config.toml
model = "self-supervised image encoder"
dataset = "rendered scenes of toy objects such as cars, trees, mugs and chairs"
train_examples = 195000
image_size = 32
norm_position = "pre"
experts_per_token = 1
shared_expert = true
patch_size = [2, 2]
depths = [4, 4, 4]
optimizer = "adam_atan2"
beta1 = 0.85
epochs = 30.3
Rows from block 5 of a small self-supervised image encoder, named by matrix and row number. Rows with one number within an expert belong to one neuron, the router's apart. Each number is 500 + 25 x the weight over its row's rms, rounded and kept within 0 to 999. All counts start at 0. Numbers have three digits each.
Before each expert's rows are labels from the 100 images, of 14848, where the router gives the expert most weight on average: "patch colour" is the nearest of a few named colours to the mean colour under the peak. Only what is clearly more common there than usual is listed. The data: rendered scenes of toy objects such as cars, trees, mugs and chairs. In brackets: how many of the 100, against the usual share in percent.
# router: router (model.blocks.5.mlp.router.weight, 8x128), inputs 86-127
# up: expert up (model.blocks.5.mlp.up, 8x64x128), inputs 86-127
# down: expert down (model.blocks.5.mlp.down, 8x128x64, transposed), outputs 86-127

# expert 2
patch colour: white (46 vs 8.6); pink (43 vs 12.7)
router.2:512478486467498466491541502474532448513463514489509543473487497508523526504510519509465471453485496545539486488489539527487509
up.0:470547512511488558465485492483485489500479501495546533486478490518491513505468518523485507477521490523493472540496507462494506
down.0:494516496490502497537471491465502550491533486536466490479514509495539467466517509498527486529503543435508515492519483504488527
up.1:501486531482519442504510502481475479513536540480513508474487507472507532495495520507499529515512468507494454495479501496490490
down.1:512509440539510540494485509506505492505477499553470498483483520499503469498479483512528514484515464484538471495512550528488508
up.2:522469473527474478497488503480470518459541510484526534541460505529491481518501543562506540526484498517487500474487484494492467
down.2:512498493507496478522480538478481526487476512511494491450479520528522486462494466522499462557483439495532486499485516502532490
up.3:473511492502504482528483472498502498500457471491454474510533473491504501487483476502496479512534477496505517510524489526482498
down.3:542465480497491455491482534497485496496506493490504516462464487546529515524506525482484502530522462517512467503464558520513480
up.4:510517516496509541468490459496481487512506521521521463497473456497494499502505543453497499503518521498502497496531491497526494
down.4:496506495503532559500478525503470482494436571524529516488500450480513547493499483496502498508529523528527550510504498500453496
up.5:475491508496501497532501528504482519497522520469463508521578507486481497486499519480520459533475581455494521489482491486515519
down.5:477494497488513538502479471495519517494497515479515536523547480475533529499482489465517492492540530489482546483507480469457510
up.6:535466458512535432509501523490494495485504504516456494495517460494492490485510507513506519491476493522496481497523496531457491
down.6:504506548492499526471527481501527492519471483485485489477488505465502488472490511474496486519496525498527483498490521475499528
up.7:533468457502547473462493533459496472506492487554473523503507483513479514430511499488506497446514512509499485475541499521467538
down.7:477538542492493538479515453469535518486483484478476467505490531459512467488488474508490504548486518516552504519517480496514507
up.8:512501513549478510493506480530526501459475481524536527499487528514497493513498539552503476491460472490495517521514484508519463
down.8:480489524479503475530496530517488520528516486483511524519483498477533498501533489533452455510550503520473497495523521472502484
up.9:508481478533508466512499506510494479479497512490499543455480512481491496511495501580518509477486459490487477514516479519458484
down.9:487459486503491491495519471537519497514508477494489478528483491492499499533506518492444503464503535520513524499555539506504508
up.10:520474549485493471536502496508550465530519484542473475489484528497476512530456493464508463505531549473492512470496476536479468
down.10:481527452514531532487546527520470488505461540506516512502502488459519534477511499540499461528484482500520475504475514496505499
up.11:517516481492552489494497543506526540555498500462518517528480498516486488510514515523525494502515466500477472490481511510515511
down.11:481496485526499481478469502485494496502508515532497452470480520513463481482508465502530479517480477507470498535479514453493516
up.12:487540447510530483495472521502483545507528465498523474539493495459495445504504551492506501484528504457484495518543492492488530
down.12:495453497474497486494491478474526521482501492505476513484471509520477527483506492511476491456471488537519502475490527505488502
up.13:544470474501537431512508510503514478494521489489491494533482469530502493520507540512498506504486523484501491502491500556484482
down.13:472499507508503513477485486486502501518457498526493535471496499454503504465507470512501442497469493502513478488505538459492508
up.14:504498462515458544516498520456503502512464492511485527482496492502504522508545495527488532436491469512502484493531493542491468
down.14:496523516500505517501514487490516529475501491469474518505513524457511431494493491515502510563485530472534482487490492480500514
up.15:427541529493487557524497490494505508487483484484554501519514491501507462508490456466490487512530485503502534501529496469493502
down.15:479525546483509509497523474485522476501517460485460473553505548468477488484519460544502499495486529468500506512533500486553516
up.16:502512538521498517495489503528515504494496505537513516509466553500495504512489519553505537481479515492475478518503484450544469
down.16:431501479494517537536491519537512552515515455468517511514476510483521487495501529494481496502557516498486485507504528485536508
up.17:477565472506473479470475468523497496536492481515498488475535483493490480488447489474507517464534533481482451510508495489468561
down.17:485501488462534484512491485507485495526504462538446515498509466502560504512542512518500508491487537497515498484523524496487511
up.18:505507476486546471439515516453499505520551545452524526549513479507501504504496516524516481489487503512496491511487517492452537
down.18:528488519516472520503481508505508512508470478558486482486443534491482485478479476502521475519477471545484471509533485491508476
up.19:506480527524496514525488435505514499481496464540471538515494513475482487504488469467505482473505531436489505556539483469526487
down.19:471540527519497512485527544548491546529464489515507508465494498492503475514506525546491491531474555523479453468504473495455501
up.20:512522488500492469458490469529510469556500498511478472474513485482497491489484525502511531465514513502486459519498502501473540
down.20:455518510462539497504484499511497486552514465510444518505510476489539508484545510519520508486491535497489499500543521472497509
up.21:523545527488503522516494444498517521492534478483514472538542479513499496503497502490502496561543497444499522501492502522459510
down.21:512502490492496521511512464503486488484539495464499519554523472518422525491496484511506501498515492477474529535507493519495508
up.22:446492523513518502517481493542489615500524538484478508532520534500479507522497515528525468542512519519477515477485482459496495
down.22:459499482489516526502497484469534539485516495485472507493508523489526495456462510476468504532501531533535518534529495519500538
up.23:518512554499516520501496482517495441473506499529519544483485506488486534476447526499498501509553476495504480513485514481475520
down.23:454514479490509503511488503491518542509551457465510491552513510495491458514502499493510474506552536468498540485515504508475514
up.24:463521396541477531501498502518497516514500509502496528447510489497485508535503475534506524449502471508505471489513511534440497
down.24:505485541460495505505504494509512515509471486489484463548530482505525471497513541514472471523498550503497536509522515476523513
up.25:492472477490537517456495520516488539540539491493471504495445505477507479507529568529505510539485489497491478558466500501495522
down.25:476547491515495527570484505519494487523547477475523510498518497484454513467478486503544485520533489479468539495514454492467519
up.26:523477481510522435517491475502481467494484480560481508491509463502482537486488476546494531455486483527496500502526505510503494
down.26:491500538486491528488514496489551529524460474478455469494501495486554500486504487489496485555502537494525502491494522501506499
up.27:516496530488495455583522491471495492469459543483500536447501472502507528477499472517493468474470450519517496469504503519462498
down.27:504507476519509524459481511512499489499480488522495466512489503491541470498502498502485503516513490497526465457484509462494496
up.28:482538473517473499462471466509508542498501490501520493491552507510485484499429520470510526467555532467478468514505485493475542
down.28:501491493474523473523509487535490480530518457530465522518501467509552478522553507535510486497469549481488515466521517480484489
up.29:531473502497532473493504481483517507484490505516469572526547524499493478497484474476503478442516510440494498505528495507523531
down.29:459510520525492507443502493495503491506514504492515489488457567480465498495483523514497490499464517543506484500487484498482493
up.30:425544503503504480537481475554501493543516469508486470500544475449491484502467488486516494494531513490471517505537488472431495
down.30:508446481511497501487482510479494509463477543470493492460464521534539485523505500503449491515520446546543500525495538533513476
up.31:482492535475512509546519526588465492588517490495514521515493504483507496518513506536512473518465508507494534502497514481482494
down.31:513491493506479500506470501541499467541496513514520527498537480529522532516509491519537452494505488483460517458493503478494455
up.32:506498466500519505478484489461456472507478456535482535507487473532487526467512497526499502464513513525507483528516508511532526
down.32:497527530465499518516518487461507531488493479514486483518502523452564487480493480520512510601497526495536510542512504484509493
up.33:464506494487482458453499454516464520524506522472492482486545485496502507508494505526510535480483521533486482521479506432457500
down.33:532494493503513489504475524509505488524488501554506504463479494527585495493505495499519510506479493500490493467481497501496462
up.34:457506512480520541521506566540487549559518467489533502513459490510497489508513481468514489554496481511491514509489509457491505
down.34:503486501529491505529447490563481460541550514510484473511547481538454524506495507524551471491534504490433546504517466489471489
up.35:505536530512511499481508520533516512489521489485503499523495511502499453507507488509514479531450491472486503497500484504495468
down.35:485476461505503476520498494512490491505530518488484557522529494499506531457495527485522450499515505475458521500504509480510530
up.36:514542529491488503540487472487513557508514455474534523542513486519502482503492514498511489507565514491485491506505502505474501
down.36:494508487508503506498490470519472501487528525467491535515523482545442534486504486506525495503481489503448510533497500504492501
up.37:514486452510499502440499506448518531432500518482495478479495513498513488489481528478483555465511483484513479556487497522519511
down.37:498506491514508502494467521539527542548516486451491564471504483528463501504479524528558428487513524469424505460492481504496506
up.38:499477550500505486524487507476506487461491439518476513478474516452501506467521452512493492470535514515504484570519492497473492
down.38:499497444495515501463530505516516507491530511475540470523512481507500482538517527487461546512512496534539490439465520501492504
up.39:481451443520486538465500513513511493484504507505489511493524531514491492531505515510477548439460532519512487503512513489510486
down.39:553508562475495489532471486491487495493479501544494499497513489500522505478470494506525459538531511492502537481503496498505505
up.40:518519510492495501444518469477544527443517506465513460518516527502519505485496507496494517518486486483517481498474495515506494
down.40:550466455524486485512465492518477484478516519530527508511489467522502470521509523463490493500529454488478486483457495498504476
up.41:514477511489558468495506533526472480573515502527473557497497486500494531482512554563533496455471517470481504502499503518521508
down.41:473539519493491534505475479526510484545488474496517499498504519447501491500481485510511483509490516539496500482537485456487495
up.42:503463505516484459465494493542513466482536474504450483496516476505499512539505506484491568458499533483491448514498494512516447
down.42:498501502486480481539491480502525531537488481501468549461507500492526487440493488493521447509478482476496495476521539507531515
up.43:487507520507475506533502471485508438503515514572480480512510495460502522462450468527518477538489480499500523479511482494458501
down.43:489494500521494469500542525505507533484486490457518535507460508507508495530507513508467460513492487503520460521541521530519449
up.44:502491502503528493463492527489427506511495514513475470521483482485493490433501542512510498543469502489503499508518495515509526
down.44:504509506492527495485493490498508491473504513472527504496518530468517484520483525479475508494532507480513557510516478500484511

# expert 0
patch colour: brown (55 vs 25)
router.0:492499522509487496511492501486502470535497487499509498477495500493492484481491470501542532483505464473474518470471492524506536
up.0:542546470516484482513482502494502501516489478498501506502468469483472482486513476504538435550472520540474482562514466469470538
down.0:535518507491512521502525518456484470507454518500485468517502486517488502504482506490525529511475513466486507502472524511497513
up.1:488474471529524513473480539463498482481483480508531470535509482425511475492474518445507517504468498489506501532524480532494513
down.1:494508522504529506503480515487493500516537549510483469474475518551464513476506530498503434510503508503519503493537501533520519
up.2:504521457533476496508486462493513495475496483538493531506502459471491521522489516492513498486475481506475506573469444513523483
down.2:519534469474464517548517474516491497523495478513539501520496495481478533508491481513507476539547506521512503514441490468551515
up.3:506524519506468497508468489499450519491462450504470482529473569536466496489468481483496494497536528489506487524494495509465509
down.3:512479512495492471482507505545520513479490538498456512496495525525535464502533518493458527497474489485530512457546514501516446
up.4:508503434447522522532528490509461489518491502497529552500524421507466512494498455509501424513504494498506524536504529472506532
down.4:513553507499485527504504517506479491497466483496528487492510474530483531523524525467517548533486491480490492473470501532473466
up.5:490519465489529551510530488457486487505482496511553548540516467466460536473501479498498525519491543523516492508489499513520527
down.5:524517530506492516515520529493517506535476492499525523501495499459486520489504506508518487513500464500488467532484496499482510
up.6:510481476516497528492495504529501539510488492478490476511512507560500481524509505495516522506490507509470482531488466457504512
down.6:423520481482483518494482522531483546477478512520504520519484528506484503505516521561478516498529480505505515534495488453492480
up.7:472492461490497489501540491492441500499528540479492530519486446503473523516498530516518477505551481472468489476457501455545480
down.7:487523499504488494508501456488483479497504475512497539472471504486467522510490521500510463541511506553521478503518489523561488
up.8:518500486457455481536511459462497497520530507513507496503504455481471533509506503473496471463495514511484531565484532481474528
down.8:525553489489470476557471503516439472523494467505530489461493475497488471515517481490504494492477485489488513517500508499529506
up.9:488521501513529451494536575523496545517464465460508482478492472509472459483494514495508489530484476475488493522542485484478523
down.9:535494514490433467508520498488485509483520542531487498532484544544505487491496504492531500531505513505499493499453489512500488
up.10:491479515498503506478528480507511497463481516476481490485568485544527490532516527467450504503467506499519508472498480497491474
down.10:498515483502485476508488480507512546509479489546510489520517563455525493524513522518494498493462509478488529560499506456495508
up.11:487484487490519477457480504476522494483502490495494518498455484517430480539515502452494540514499482526514488520498516568492489
down.11:540453487499474502529504513480504459498519493519457524557500505475538524498493520502481472522533477509513518478509526529526475
up.12:558519484513490530468499504520503556488465499473507500501520486528509498510508495490494480504504479513496498491491461493482492
down.12:467534503489503528475484500503496540484461502517499511537504545491487497497529519517480492480540481487496522568530495480502498
up.13:497500477507482521505473508456523495502510447491479514530476489497454505492476477528491541505509515544481503563476516473493531
down.13:533519510490542457486532509498523497507488505479472478482540506499561496502504526490491465513491533432508505479537502581507477
up.14:528533485502486451513517503461444531498511548455507500495499467525457542439524526512523494508520512466460475499489512469493497
down.14:453496525527544529468440526548521483486499497507483489482486540489508468511515506506518526462489505522488524499535461479530477
up.15:487480491526544511476497572499504535474445462502510481468541514503536480483493481457475505496474497482523521530503482478464499
down.15:520511516514443477522499491487491514484519554532478510524512518513463515497491503477513503496497514468494491527470493490479490
up.16:500499497503500511512500499450492507460490485494499501528563517482522523458465535562465483496535510483519504512480526463486504
down.16:532505499516513484484519473499565486513514492486471497489527491522511505500489535535471448472480491449507453508497483533573495
up.17:471480498512512536491518526494499482481501510481487532494451525532485461483517475498478511430478443492510542548496524503470474
down.17:502494523524469496509492474515525498461518503513525494505522462481475558516501511505480531474465596481523496503514488474518476
up.18:505510483489542533510498504500463549503497534478485457544479503507453480483473533567483503517519517449498501498541497507520509
down.18:527509549485509544497488499479505503496466475523489522495506484433473519455520464474537505473487522437476524478495487501452516
up.19:534463503533490561516469535487496525504514496511481520506483498526454502493456477522533508474483502548474491496499474473466471
down.19:472498498541498475433464481518491474487488469468492510425535481496505491518481522520488526524489483532500512468529508506519478
up.20:498535520557519453539497457474446484478522534497517479476486499506453544447491514511520498510500513505490466489536464489487492
down.20:440513512519484542490466517514490457503496550520479522506502552533484494530553518530507511549519500540526526530490502494481481
up.21:507476546501490457474503499521508541470497530442500450468498489522523510503497482482488486482486517509514477478554472483485481
down.21:503516500484464472514527537531479535520530534527495479506514512540463493494502471548484509484459487455496485537485466482486521
up.22:530529482526496439502503478474523506474522486490444503497466484493422509507457492503500483502469515529522471487492493478517490
down.22:494501496515513510501487498486520477514522557528481489515536518497495519507466559529485438474512513481504480494492484510556509
up.23:495492493476486474510522486492457510487482525514512507484483497520481528428502487481508461475535494523510507544531485530485485
down.23:436514539532520488485487531540476503481525459483508531459501516498537483492490535513467525530474518505521513499548508517483469
up.24:517509526465503499488545513510507531502499523438516494546512460502511526475511509531512491525502515478507482504492514479492492
down.24:534487493498466514527527504487437472501524484467554499509460509509489484505465484486492529536476495512491492462499488489591525
up.25:517479454514486467511473474484431450507506492494474512537477443528441497501504472529526479520521481515467504524500498483493531
down.25:478517532489536461500474497506517510504460499472453471497483511487514459530518523496471498505499571464534501485498504505536484
up.26:487507495479486509496447489478505540474518499499452518508545485512542520456527475520477501530484484498533517535475532448447515
down.26:512450470503490517468487483501527525477501549528506486531542521505497542505481520506501487539497536469528545491457488513492501
up.27:527514459479509543466458523468507524491530508514482504529453474503431502521502491491481485540524542448530488517486493510447510
down.27:528501482462487464485515489524512540499469484485487472524519488491557482526492494529437542508519499482511478499446511481505498
up.28:482486456537502510488468504515526516446546540515509528479510453548483500508509494499488502535494523504526534487482484495443474
down.28:467486523486462481509477491515495524493496490524499493523471556508513478531525536520475492494563528489525526497516487538505472
up.29:514484500484516496493512514497474509509501561533455522498465497474464516482508527509494420533484524486520468501535494486504519
down.29:472548482500466480546509482521475479484506517503513495504510455562455527502492506487507492505509504506515488515483490495506489
up.30:494493525505499443498527478473504517475497468462460506516517534456488456509468561513472523507509512525516563476492490525500496
down.30:548500508485525477531488478513501507490534527514490515522507494484526551508496495463472460525493519474532505513519475539513493
up.31:505519475465497525511514527480476489523498515446497495501485466506447496450520501533510491486526492515489529515503521477498536
down.31:547486530502519509486536474507488486486496496525497547496472508466499526490503507452496501474456490479502466462532509525510495
up.32:494446503507488466499411539517494534532532498520533518560473501478484468493510500490545483495519504510448469485526483519533508
down.32:472520491493525524469467510537479533505518500491489501488496519513486478517515506490494500536535506523497505522512480481492501
up.33:521490536455499549482509485477537491535459518456464555493544510492533510488476467532491521496488529547515509460498505495497541
down.33:517495494492505439489500494471491498533520487484500457469497522471498501513500460481500462505494534513505503527503550484486540
up.34:482504504488476539530508501521513469516465473465555506478498521495519491527469448517485518484431481521488544540522496482457486
down.34:503471506480478468500497511490511549517545494492483465474495516502504499481465519499532508494479543471486532439516499483551537
up.35:483496465457488524525524498449544468527476470480475495535484534469497510493493502480494484471513493519527543518497528475449548
down.35:508479519503514519498510502459499517501482504509508510486477527511494550446480489504471474470475513496516496449521523504550516
up.36:509479499527496555507475508503509502503499498518542470493513464463494493510483499482496479515479521506498486481504485482502509
down.36:493464492504534518467466522504488486522521514516483465457484487518436534473447533490502531490505503512490511473545485494518519
up.37:511497491451508472480545502476501465531469511464475527494484512516504536479504475527475499482500507489528509481487560486469526
down.37:465499518527463476506489502514501514498514468517475491472453557530503511478491501505502521456457503526492511499525485460523498
up.38:516536483488531502524509521462502526482475488510463524465546440484473506441512484496486497513438504505507500507541495484500523
down.38:492509496490498501546484500470501551433490502508505451536522510464482530505489504494510502527517553456530532504471457473486511
up.39:483474513512476527519489456526534526509466524520511567543500507477506543494492492487539474471507526529487470511507486512504471
down.39:472532520525494500479486536531471507515530480508486466467478529468472459493480474505565500502556514487456510544505475459514482
up.40:499541469494517511472526496512490542504491496514517500513515489527520500503508540485502470521537521485501513484507500476495490
down.40:467497508486534482484462506544516558491463484495512500520484519511520476526548513525471475488507543497516505500527504476509484
up.41:441459514539451476518466486488487494467489492509511499542497517481478459490451515474511521460510427471492529481522488525500515
down.41:544502486484537481497497500516495513481484525512491470521474520522490499488510502505494477490505526500508512534532485471537488
up.42:493494464536494568513475512464488532467493465514487522460485501509451496475456499494505511521512488541497496541508457476467522
down.42:537497496499463487467538463449539446446449502520513488509519477500528543498476496485501511491516500478535527496478500522556473
up.43:520478457486498502521510476470463509456524521510492510533502455528503470471500477487497516541527481515515508486488502457489474
down.43:470465523517521481465496481498496502455482507508489499523494484488509544519488527495525530537510538510506532460473489515522460
up.44:498510491422489486517540486493471532500520492483483532535493466511516514510501484485463447448547501479553512514481543496470507
down.44:474548502504505487493498470473469485458514502529529498495553454500468549508494506506488520532498505496480494533518498532521488

# expert 7
patch colour: brown (58 vs 25); black (28 vs 8.1)
router.7:462490522554462537523435488493473476483499505544499502476502502477489526513490500521549502515496483513491522561495488487501473
up.0:472534526459495516473563489461548497520500478492500491555534503482526496436509462493512488514452509484518495492491532497519524
down.0:522503491490506517540508547517467539506485531493540491502494480474487499542506481456475505499495504479495478508495520492451493
up.1:478517501516500480526516461502463486475506511507508495473526461520483491519475495475496502511464530494518499479525479491495496
down.1:511484507501537499471557508469503408491490497475506515487484512474509490478521499536490494514491513547526478487483508528498518
up.2:498467494473538509522486456479499492542466522489497552477520460545511494461514461509504518494507493467515511505528505517484550
down.2:466544489523484516514465533520522500500577519508540488513527522519499464496497543509492503487495515522494512474506523502478490
up.3:470560469498559466483520505491516543504470489505477475475487463487499420491533529472501518517523520438481518514482478499492523
down.3:514494497490525510478510474493518475503504483485471503509481460488489520489493498514482511484509548521496508498516517490503531
up.4:504567530502498467483489473550534550537478497481515530499525525533488497503499522512536451499521503510439473471484469495489481
down.4:499488505490459497508492456479495517473515526511532479533525503500529542473441512513475486505510516520525503498502505503525476
up.5:529461498492509524454465508493503512495495521494490502524501477534463482472513502530550528527504487480475527542504463525495495
down.5:505487516486496489474520454489510482517487537544506470467496526485510503538512513466470479529468520492538490477528523522492519
up.6:507506483507488514506497483489548505494509463513493524513477511460448502513486538482482525496461489461495511532496484518505509
down.6:491480496537475520522510525479449510500487503493483505484503497477463526474480495491497497522512481516501507462539551457573493
up.7:533504509509533446491482494506552482480508444500529515536494483490500505544477504509488494421481492510469464490473491482513491
down.7:536561485483459504491519509476489488514522499462498475525516497488504478475475477519502467501526500478508494493478510524550527
up.8:487465527507473496473478521535499492523570534521457500459486458538469508549490510516481491509508492525510522531518480514490461
down.8:521485472504559466481473499504492469473518479509552555534492512517523496511488514469526510492497481504477470467453505512467464
up.9:495518483507494503494510469472500504463489517497474503552537512481513490492491480495493499493460542489521451504479514462497500
down.9:506471476486506463484530514507475465496513470495508481490510503471536493462503467516524513492517504519503503489479477494516528
up.10:461513504496515506511470434504512519500490483500509537497505504472533483466478456493512460481500519496466494522475464459534518
down.10:525489510497509523489517497540481516514542528487587493509498503533487496529499520507513495508480526506461511486483530499448478
up.11:500506514504509497495453487442496483503550478502513543491513472493474509511440530529506513492503506490486505508493528517481498
down.11:509521501512488481524521533490522507476483513510491481534485540516510475493506503509473476473517540465516508541535531495556476
up.12:503547477522471457490490495521480490488524441509504500484475477501478455523455545546496515465487501460471512503502466482542494
down.12:534520473507492502532523500496478463514508502486507486474514536512517468465506497479483457492484508497516515484537566494560520
up.13:513499468510474488492499458520477548485559526499480505484506546496500531519505545475520508477533509512500463480501478476514486
down.13:514468499529504542510522563493489486480438511486527471499464472480508486491489503488522486554529494529498532489506503486483475
up.14:501495531488476486482507479485534499499482502498452489471516507552505471495459508501495546499506535477526452470506490543520489
down.14:470501474534520495496476482525449444510533514547501510484520496502494541502513508517551501502512532513487548481494482496473510
up.15:503551498501490502470452540458513515561499478489487499511475507493438476485482474532549534500519491507426469499479508465471536
down.15:535503517514531443487495439501538489503478494488454494464532473514518505520498511466461492458447507465508504492532521521526501
up.16:528458511498507454475534479466554519497527480494523530537463549486499452489513490522505513467502530514487485479521517520443499
down.16:493475521486503482496480528505536547496477494529472526480454529474497478484513510495503473499509531500499505523565487506487465
up.17:529515442481482458526490466473505465515525493508487480503530482501498530498490476496508459468485494496490539528498516490472542
down.17:519550470490486482524477532528478514499506493497514454506480504547506449483501476526486480478484505465507512481484511513541500
up.18:511504553492499457516520473480488473480499495497523502502480510461466506475437519475483502523472537479507459508522476495534502
down.18:455505551487517540505524500526513490503494511523461540490476497487531522484506533505479480526524513481521498512538487514488489
up.19:489531507481501513483550498454477494489486532510471509520505498494531512433500463553470500508501534488554487452477544479540510
down.19:504474478484502486507555489498513505496555516523546496481548523525534546461513502486500512473455512489497518497486517531471521
up.20:451522515515507513497475488535530503533497478506537507520465548487490465534541518514513472535488494543477539510491522460476522
down.20:501521472498496528506462462538502502546539502516493517467559476535446515495496516504556476496495505454452488502510494499489514
up.21:546498516499476477497508504502505536473473517473513477518467480528536493489521482468490499505540468511514499438502457510482483
down.21:504505490450476494503523540504477514517480517497528492527474528491496459465500468540476507495539485483507525529527503485562524
up.22:477482512507497517490461445514481508473495516515517552506519485498503501504492443508492471511461507519497489535506481467475481
down.22:461521512461507494476528506512472480515568509477553481509503489514518501520518528504487543491503531461503507483489544510469515
up.23:458477506510550524502454506465487495495534504506503548473536477524474525514466492508505503509496523497509523503539524527421490
down.23:496508496511498486497520501499499479469508492526509499547493538498522513492490496530501514505545521483518515533501499507572483
up.24:521556493505465493492485510490462502482504490490470470521498515481498483505495511533489485508478489501498506535487508450490509
down.24:487484503451482534484555500509553479514479558495499510478502477517497506515542509480482503492537526484530499503507541499492513
up.25:529517482520481470518460520501513504491543492510526460490473532501479468507470544515536517501478499521463517525551447529509500
down.25:501518518490536526503503485485500492518442474473454519529535502488524536484519467494497479478490490472495488491503582468500516
up.26:508575501495510507509526466524470506508466538498500529515498481488501519491475478553496431489475508506531491488515501513502489
down.26:474478514488523507469504488486483463469521537515508499538539481476547553457509483519469511509487524496548533476504502517485493
up.27:466467497504508520521490475494495500507550493502450522505553462531442536520472496507534516513487538455486527511524494509464501
down.27:502502495503523495486517531515500495486479495509509504543482539486516477484508488521498495499561492523505505512501482494545498
up.28:485524510490505490513513478557437487599495556484509507487513437508471538510496492532511483477524501545451489476477544465510506
down.28:477510507496529471506487534548522528517527499507470489496481519506522486503516493504562479509485520512467529478534455493492460
up.29:517485440492470509520506516479527529516452495490494509509528450497499484509532467499507516477465514536484453499500509493542508
down.29:508555539514519502531520499500480481506519487508513491502457513453466504477494503539533514491468496434462513482506539524496521
up.30:521478449502498468446438505483502527460498427494454482522543503529496479502488456496487490488514551493504513507477508472471528
down.30:519476502505511496488538457495526522461477539513480495524518513519534532508469496518481498538486526520541516501518493516526477
up.31:464499535493507513489555482520547509504516485489530541527470517460507463504528465538492497518445494497512482525517504494475491
down.31:498492470500445561541527507514504507493503558517534515498509494454500504511479486487458506514527511482509476521499498477498493
up.32:512491462510499473497486499536509473517495514506454460478536497531476502541499545488523480509506504482470501490466450508485518
down.32:542497506485500496526522520479558492521499481455554464532470503481486469452465473493513503444525495483489505479546479520543520
up.33:498544488496510510468451526465465500527474499487464498497503467515478469498468513493539461534505509497485514491502510485455533
down.33:502501501468469485521552457531518522490491519495473491464511498509526499527524486526459548519508544500536470507497484470546502
up.34:506460496497507542499485519500504551477503518500486509467505490476484482479493504505480427508463489508511517532520450487493500
down.34:467496524480535527501499503496464502492496504470507521518509504493517519509518500475471501512497502502510524508494540476455494
up.35:483524494489486486507511507511476514542486506478454475477510517530475491491438529534516459508490505497497494499498491489526604
down.35:518477473469464507540526478472496500483557528510541490498520489500495510484505486488467536462487545464527493492491506476505525
up.36:493485515468460512493544532497469495509513533483484486506505468530447465488447471500503475502559501495524506515498490515506511
down.36:481492515511522476498516456498528497479526494486503514469532491507528533519518514478496530491444529523512469448482514513449477
up.37:508553507493496466425516506529518519490494492487481476487489522493495491503537512488495479504471474506480524444452469466488499
down.37:534494489506505478538501532496490479525459524499500456493494471489467503485465480515516461479508458511494487486512495504547489
up.38:474475472510488521465453470487541524493514499515504536477511521498503503514483522490495474522476483553492502535490492449473513
down.38:495491489440479554496500523526502521528513484475547505514497533513498465500498531467528519521515496463482500528494514502464519
up.39:487448504477507533493487518536528530494499498505484500507470511507504468494511494502483442516497503539513500549490464512548490
down.39:520485515501493489555512480497489521491529497495513509466514527481517534479493515445481488467478471481493525505527506496460486
up.40:468494494486473504536517501501466499530527523500477477494527482514508479508482515504502505515477524529529511512519515484478522
down.40:438517512498511516480527479505516485486508466481535554535511536484518523499519521555526537525517530501505466516474486517474499
up.41:464509469508534525474470513502506514502507485505484519515485499521495527512520472468499557463525514504489480492511521439471494
down.41:504489464497463550512495523503507507514482511519546468525509467485484507518484476476526508534529465499467487523429454462512506
up.42:519512509461500515437509486525493550509528501454478483497484469561501496519510530468443518490530502507505499464494538466508499
down.42:465506517507515469494497522508527488519474482494489490527459499491481452519523482556521505501555522500495496483518487505531486
up.43:558524468483495511471506547519481511497458494480489474509468461533530477485541482471434496502543468513525492438470515491504501
down.43:491521496488489471489511528491514511491493493515513491527474554482492451474529475541499494487539481484500507552536489497561498
up.44:543518466483494490477504532503489488481484489484468492510475500478527489494498479481395484471519485496535504453513521489506506
down.44:499534479501480465482498505469530518486471499508493485515478526486470462495504479536500508480573514470502486548527470494579524